From a checkpoint of a small spectrogram autoencoder: adamw at rate 0.0041.
Rows from block 12 of the encoder, named by matrix and row number. Each number is 128 + 32 x the weight over its row's rms, rounded and kept within 0 to 255. All counts start at 0. Numbers have three digits each. After the name is the row's rms in percent of the matrix's.
# conv: pointwise conv (encoder.blocks.12.conv.weight, 192x192x1x1), inputs 0-95
conv.52 083:118145099152122145098128133115134118132123160134114118133101117149105070122123107127144135108121132157134146051133117123099154109068107067158053138095121096124133105053119109137142104113107140113130079084124114181111155118116122088106102097091084123157131090133149120118130152129024099111
conv.53 102:186187135126062171148085128154215073053185061106144090166174051087136106070127112151137141089139119077102146121139139039118126174135129115081115133131126112132122135115153122180091124176143111109138188142141130114156102060133129122153157177140115071116095113133151094108092092094142138149
conv.54 098:194141113142132122111101092164106091106241133112089096097159143106155130079141110128145135089126107150138152103148063120138142168080087095085059123131115112158159123177130177089139102098121135154110113094168111106120143145163134098149109082085113131117135058193132129096114122000141148092
conv.55 108:155126095149116119105124124143121108131098143106122070081077138145218111110111062139150112142158137112109123105112113062167130134112118097131146079115104073120129062102011066056093110125079127144161112148153134140095093139076088070138096119153134115143127136119123120120079119145112184128
conv.56 091:126127111131124112120139098105119127152125109120161130133122080087162144148106137131156113100153116136133138067135140130150113114161000097171103118109116143116132170078120124140133093091137101124129109036130133156130144142122161111114128056145176070133107100124116048112154171165070113155
conv.57 114:095120135141134153106139122132134144123122144129130121193174133139160119110113105098134130099111114119112181127119093127197173137016152120130137094142126128077061158149139100097053113118119196113142168092097255129146162097116173103099124124158135088101112126113133127186147166097116073111
conv.58 089:181127158114110133121151117102089167077168172104229133134151158110181134063135132096069109112133106147155073140130088149170082156111070120120130110140104101178146211125100127089126106063112113151143126092143071121168100166112116128090120063135160101106155118118183123153167154130146177141
conv.59 084:136105109193102124122085114145066070157105126157148077130096130143106136041192121122100175136146112087165083117132124143123173148118142082111170092143130169156117122125116110098135099161100122103166156153125120150137119077095108102119158208163067099104132099119177109156127142149126126183
conv.60 105:145119134132125124168109152134090069103186114134162124082126183102152153139123128101102106101135099147074117116145076094132141200182155138117169154168148084143172109121107053126116110108146100208163058122128110108121166142149180127145129194206104088124109064126128074130155153150125197120
conv.61 103:183094149129186139140141079130103149164145203128163163116044154104106182149099112112100106164074096183160173114086139111115133179096093109175098110124055127153116146116127104093161096108103146134133092083137120106082131174079117093124142096153146055074126071126121093093161111129145123103
conv.62 095:209107089120120137088162158076130114078125106121048133156151136120141116092084138081118136139122110023115091137179120157146105105121134134124127125105084082085141127160127150124163130153142115160140162104130124147148095153136164105042124120136187167141133155137155155140129145137134136158
conv.63 081:138119125077115126130117052134104128165159066051093170070116083082162109144103107124107120146091098151141146160129130068093129160120107134093131128196157073103124038161125091145125095067091131140179084114116130058139165128106151196128111073189140073091096130137112083118100109135166133125
conv.64 076:110115105091045143093103107109131164157082125093177149095160140106157131132138122149074151139121133094164062101129128104132148089135058131110102135117111080117108139183138136119122132122133152096146110051121112087125202140130160115158151117098076159076138080124099255136111102111158118051
conv.65 078:148117163058147143118168073079145183130123131096140158168166154074094144109106124148113144183096149133167088170106124147156100183072058178151171131130121171105121155086145133143130154119120145086151145164117116097141044164135137153119121049186247112092130168128136135124119128184164147237
conv.66 110:108116081056069119094111034119139178124143085073129125070112088078146109153128129147145136109095096125095161149113121045093125123144095120099094130099123074059098072158129138103124113057129138142125114136122108084115120123149115139133117065088151153053131091117129127118094082064108131141
conv.67 089:087142109116113144095138136130171104127194088120126118121155112125121115059156076129141126089156131145133170146111144141132080082060115079119098127114105113120045146228121147091073121119107205134104146120144248121098124126129163133184186113080128143119128069077114184149117100118131139131
conv.68 097:148131120170134171125121171052129086140108140189063122137116121147133136095095133166119158116132150151088101130141156150117107181135179137121168125188091166127117171066133143121109172149136124149122116133126113147138000143101125104103114137111122163149154167126134149121133164182131146239
conv.69 091:144090040117146065137137134110147127127151099143142137122109156133143128135068102097131071178144111159110102155117144136132108126105144090132190078131121136138099135055148062141143140117056151133182095090109136126105069175119156087129144129255133097075147189119131102137126140156153099165
conv.70 120:130120128106133124134129096169123133132200137104141113113188128141149138069150128107144217109054151135143112118094165064176141042114116101090128083105110152183146098128107108179113163211105093131157147118113224114134105105181165152127115087119171167128131119153136144184075149116090151083
conv.71 092:031095156128116145084111094108152172181142092139125136100161109116115184096116161152074114141126119097163187137085140097120154141144096176110113141095096110137113090104083092118132101113161205083179095113140071148142114122180155096145165067149117156120142081169115129136106128102127130255
conv.72 106:113096115117178115114157139094157169089108154122119145113126155112158134134094076118112089170117117175155122133134132125132121102127104122132146118104094144116078138105093087100092120123119155109191079146156160133124177152134153119119103156147140138136152176100178189157134093145123129112
conv.73 070:204117087125107176093144122137063039154155139109178133142126149151136126135160093072099142172141132113137084106137147134216120135174078118118110071133185172108119127111155237199148147178111015141136073114099117111120112177160152120091110126128177114123084105125132115088176121178116113141
conv.74 101:116148104075104118138126123106114148134059069068090129131132124113120171086098143147158133102134113114094132161128135033132094138101075130064083156128135114083096104123175158091137122118140159159114124112136116070124117125109124128112088085118142139048129085097133083118123104156153149122
conv.75 076:143120141115067129091126047131159148133102102087072120062167150075134119119155114143160105152114127114143153165091082070091161093164117105081092135136159118137184063209140100090088072056116127146079133112122100122131160147150115116143158127111093152120091088126127184074092092135163086120
conv.76 075:111106131146125114148117150159157102119197139173154114172171124140104111117111114134160092108181068135152121090113182148114134144176108085142109123145107125212115149104131150255092135110125081125119165085087148152142136149217131119102091109120175230143120125167144111063071120092095204169
conv.77 067:198094100115052148104150103096145149116106132098117142183177077108113149181088135128118120098159128116105110138153092052109093046105048113076164145174222114127165120180120123122132093096149095104094138134087146132113255124144129144094120067143133155159106139097123086123091132158165097155
conv.78 086:169093131076170089155122114137145092114176082099160151130100097140156137133129149134105110118162127151138095119147123120101038150165112137138176155185133136101119122093111096154131197115147114156155171184112155106174087112150139156162103082187213146130103148116095079111106132154139120149
conv.79 090:158143105124185094128106144078105093157094098151169153190160131146065098132120151133135119080172141130106065129111115128126083152116156136131166146170136195119093139022167127164177146155122132106094093177114147102128052115120107100109163156148143145082136154100130092144126159173136203142
conv.80 093:080110128126151065154171136149131128131177139149080175124177098141143140136125117111118106102084117149135147109110145108107128100047143132116116144154127157065110144129099094201137118116099193146174112129126156122117198093156138161123147116108018154137151110146089169072126118074161137130
conv.81 083:139153134081118164102123118077120153043145115102073123099098114118113147143139136127052103115115057135132148137124118095129097127095124123106106137152119086131067124150117137147118096015112181105137185156132162096148084127142135169127145119154199066106166096130220077129127077111126208194
conv.82 092:158076163132187130113107135151137133126104111124156129132125146134124128160100097134138150170142130118119121173110160088196190103056139063109197098135135152140163110232082119129129142110094106137151143186125131119111160127092121225140098148212135112111163194118149143150118141135176175122
conv.83 118:179097119142126116135119115114082107134173106132126090063061124104155121109121118134129140129126128137122132123076135142135140176145105104097116090153121064147126131123097150068124077087069123132117100095136111156140093153072127048116129114087109131140123099113149068160125129076149131155
conv.84 104:162108141077119134114117111111133142107112128108117133136107139109029153171137139110101128123115155113151117135128112087109105113115155144151093135140205152103124156099199096069112118130112071085075138143117167106127193073155158141115104201091119091101113115140128198151100157135111156091
conv.85 086:137130127114074095109135094126159099142216113124164117130114120113083125073123106132155081100116099108112128125124131092118115129119122112108035116081163127124157105170143130120109106105128145101131153127128128084156204127145098121101121123157097131093164009122173085142099123069115167148
conv.86 106:212132145133164112144135085116170134125122090161107113255181137127015137133118129133171100112160101132063123149131126121138098148122134115127095141151121225122110128114127177180113151119146161149035121123124114134132108151123122186129120110120114137095138132118142106068146089105152196155
conv.87 091:097157091116086112134080114173201120236208121151125094163126149120141086033131119140149125100160125181137145117150106105101098154164140087094072119145163096202148141153127161122142121140093142162154193091154106127141122127089104142148169155086079139135103056133122139110133154061121117104
conv.88 079:118157131130100066131101166106195131068207144190084089096106161177172108103160097136173148148150141132077138137113173136161147132129151126153154115121149110116104135143157127228131134102138156117208134128170115151164113143187046119107071157083109191135140102183136114143120148104121072160
conv.89 094:094118119097114071141088148100161172102126130123139139135120079125134115096122127120128172040123144082097194125122171095116111145061219122079128118093085091087114111153123141165149107113126184084143127146061168085105095082145140118149141171093120142094160140089090043174100178094120182161
conv.90 101:140113122223118181111145165099099090142121126177147120094142109152110102068107131149115108097088103102169129052123131139125139135122183125093130122146099108111129112095099103123148138134129115128109152093109115211131137095103132110151137155119109152255139096131103091137138190130098140147
conv.91 096:141123139126087117105116098134068058113069082092098102146096130114098130121124107128147146146141148106090116139132160065153094134046160140049131129079147141061138070142130136127113145195124150158145036178076101149104141103125146149061119114153076149139131167131134182098096121183111214102
conv.92 100:158105112115156117184161234119134077144131135155127117179139174180128098102149111126154122117129219076102087100117145117179116106126133111163129120141109198084092139049152187156113156177118092106101120141135118110095116153122125148131111098112140168092129143118127124163157091175092149135
conv.93 105:136107107117147092104132146254107121148089138102195135139154099146173110113134127142108109099067091120138137090136100114134097116173132125144107121137075127137135124073140136071142229214130078142094202092121121160127111114097110104109103079077131195160124101100122171147146128138097028115
conv.94 081:148105146080093118121113078147132243141151145064201136139139125110128175178131103121140175175068127143137159182108148110164163129149060156134128138137114160163149137156116144144103102112119179144173096120120077074145129171154102159142133020161125098031137132160131110088141116133192139115
conv.95 087:084140114109112124124100156114145115120179126150119090132116116121173081059125086152139118085151132132135143132115113143088121170123087110144110078136126094155158145121136110050100114107111137080171238121172157085158052125119133116130144129113081129090146040165154099120103128075138153242
conv.96 093:069110124137146130069158142090140164140093129117238131131140124126097095071152128123069214123154176127196130115124123165156171103173136096143131119052140166083157173144117128119185154145144129147117180145084183126119097111116184129123118153113126091104143173105120160117154189160137109147
conv.97 100:090149138091112133135144095114152139148080123110220120131154124121116151128112167111135114111095161173129105153147129157101080173167163152136239134126100111108118169071116099140139126162146095149189126143141087118168070079136169101059116116255140083120135179131142134133157148115152158192
conv.98 136:087148106123081125121134113097149138096145126144139127097119109125095167151100132172176126126142107142093170134116132158053080148179137130166069160085139141133150152089228145196110106119118139094023140126122128135149162124169083115144139118105164122141119084121131074228193153107129165184
conv.99 077:137076136164146119195117174133196177115255126152108156156130171134122139136139123128112113136154137156094162131157160136110123109175070101147103136149101163129100163111186112255078114128115108138111123105155119146110099129164113128108128172167148173150133149117130139102158130129130176117
conv.100 081:214116123145123096127136105123185136168059142138119121173089087107149146105129122157107195129153154114137136102157133166104153124138128102129109091132133134122115163100085152052148165181136124133163191117165151180136138088107147124114111148150174180137126073136123107112134149176107194149
conv.101 095:142078114255168124147189167124104045166114154180142133133126110211128114102137108144095080108110093132132097094133106166113111125119155110143115130141105091164101139080082101095122116133139101112117127100125129179122120157093129131138160143115145115219129109127121116141179149121117142128
conv.102 107:152092119112197136127116143137094146181051192134100178145063171120099154183132117102106072153133151145165110130127159118125132101151026127197099112161122127156142140119138124124114105154115114148129122127134151110075199142148122141094126084161170080095104202085148179099128093194132167113
conv.103 107:135106150104099133142133128157143115245095047109100130118154094121192099125111134153171144102104130099107125109146135043105116137166180164116145142137148076122094063187116092094100158194151106168091157131120138105114141105139123090091148106101142153121066075152083112164112149125159096098
conv.104 090:184142098160097101159106125128089085160098106142130110207106102135160119122142104185135144121171182110172173120141133100147143064137167113073157127182139089120090120141071129051097146158097120087186169135174113159108149099120126102176153182135089197188129117118120174069069118135114155101
conv.105 112:109094109168139084154137125122176131053216130150154142127206143119098156121110132126124094109114102094116108112111181134098130102149118109137113076148160143120159144114155069217102121092088100148134098102073140144161139098231110114123126117136137194129134127217124125129116159122139095107
conv.106 088:121127155110113145107118126129113124118135062128048122080101051126113146126101106131073121142109137069095144175125132098090097104144120146112173108168168095101127126167162095112122067149101050166137123184121146062113107123123156177090139169184138128095135147086130077132090141143142130173
conv.107 110:187101113143131097103176128096153146174190176101130145142176149106140154108167102138119096150113139172116141120167099115142099118122108109129092112131110098123099137156119123081065110146132165163127158118137164127083201108117163118085156140141148155143087137136135213127182079114118107065
conv.108 087:185111128100065135161126123120095071135118190086132147157111128090156137116102128146087127157169132149100145117136119155127176101047042118130098111174075126098131097124091146105132107150110057145121123085120124097101164143079171176080098072119113101076111131126109155084106070113110081061
conv.109 075:194124132156083158106092078129105095087159156102065109086093163092149133137147137145104135145132095127118150111083137138169164151128093086110067102134130072123131086154129204090108102134138088183107117023173119163128172136181087158126146135100152148146117081131136111168115089092125098121
conv.110 103:177092208098121119104109100146136142138112121100102125102132141095127137171138113111162144171140131122144044192117146098110138123122110133095143116182145135112135107166138117140113130118113111129123114252110155112122132110133130184098136106182142090130121141127111133132119114152173131086
conv.111 109:145195093178113154150082139128136106140109067153108111162165104064110107129116164143166147101142130085109101084131170129119102089124176112095171136133106187057112124094164150154156138139115095126098180119115102173131051097123113088087145133127109209137153156125118053161121112173119084160
conv.112 073:086086124102049120100111082190112081095087095105152079140116103097167135077164120085157123077132103105138164139127104054125212107130123107070129099141157038101165126248091090117150089112129082139209135069109116084101155131130104097163104135107118176062128095134125121095103118102153106079
conv.113 114:154115123155129126119183153089166125113118134150096108172139168127152149065122111177167140128106125140170125115142186231191142105071127075133114119170097117119118156132177132128110130104133115118188216077130125193123064140129103103150117125127159191155133121155157117100086130150146141146
conv.114 073:138155130155191186121093191140165071093092159166113092231138170161088118081115118107140149139132160108109113094098119193207116137127149126154186142117134172142139125053121221121137079138137108138173092168096148146138111106127159133138133117197156077141092137146110160167179127163120124168
conv.115 091:118104132140134131175173139068105122136003105120089148226181103176118126128123146135144146079124195126140094110136148128156152091093146106101205102176175152038084108113125124067135120172133119131135159138123115103105113118075135117120175110140135110122160205083098161155094136157115095165
conv.116 104:169124111126092117136149109143122063171098115125105138077111097134169097109139107119160147130174145152164064118136140120134162109126150114112150111140155088128153117153076106032145142184101101110186150094158131136098165128116141105115112138137132110164097142121128201088139058175132089041
conv.117 128:126130121128140121128107144139116129122151140151116134150101104113056115136110114132144125128141146144122148141125106123119124134082139119122065142137110152118125103144217148129138117133116128103063144101159118133106147140075127149121123159101123103107139093111124108108154114091114118125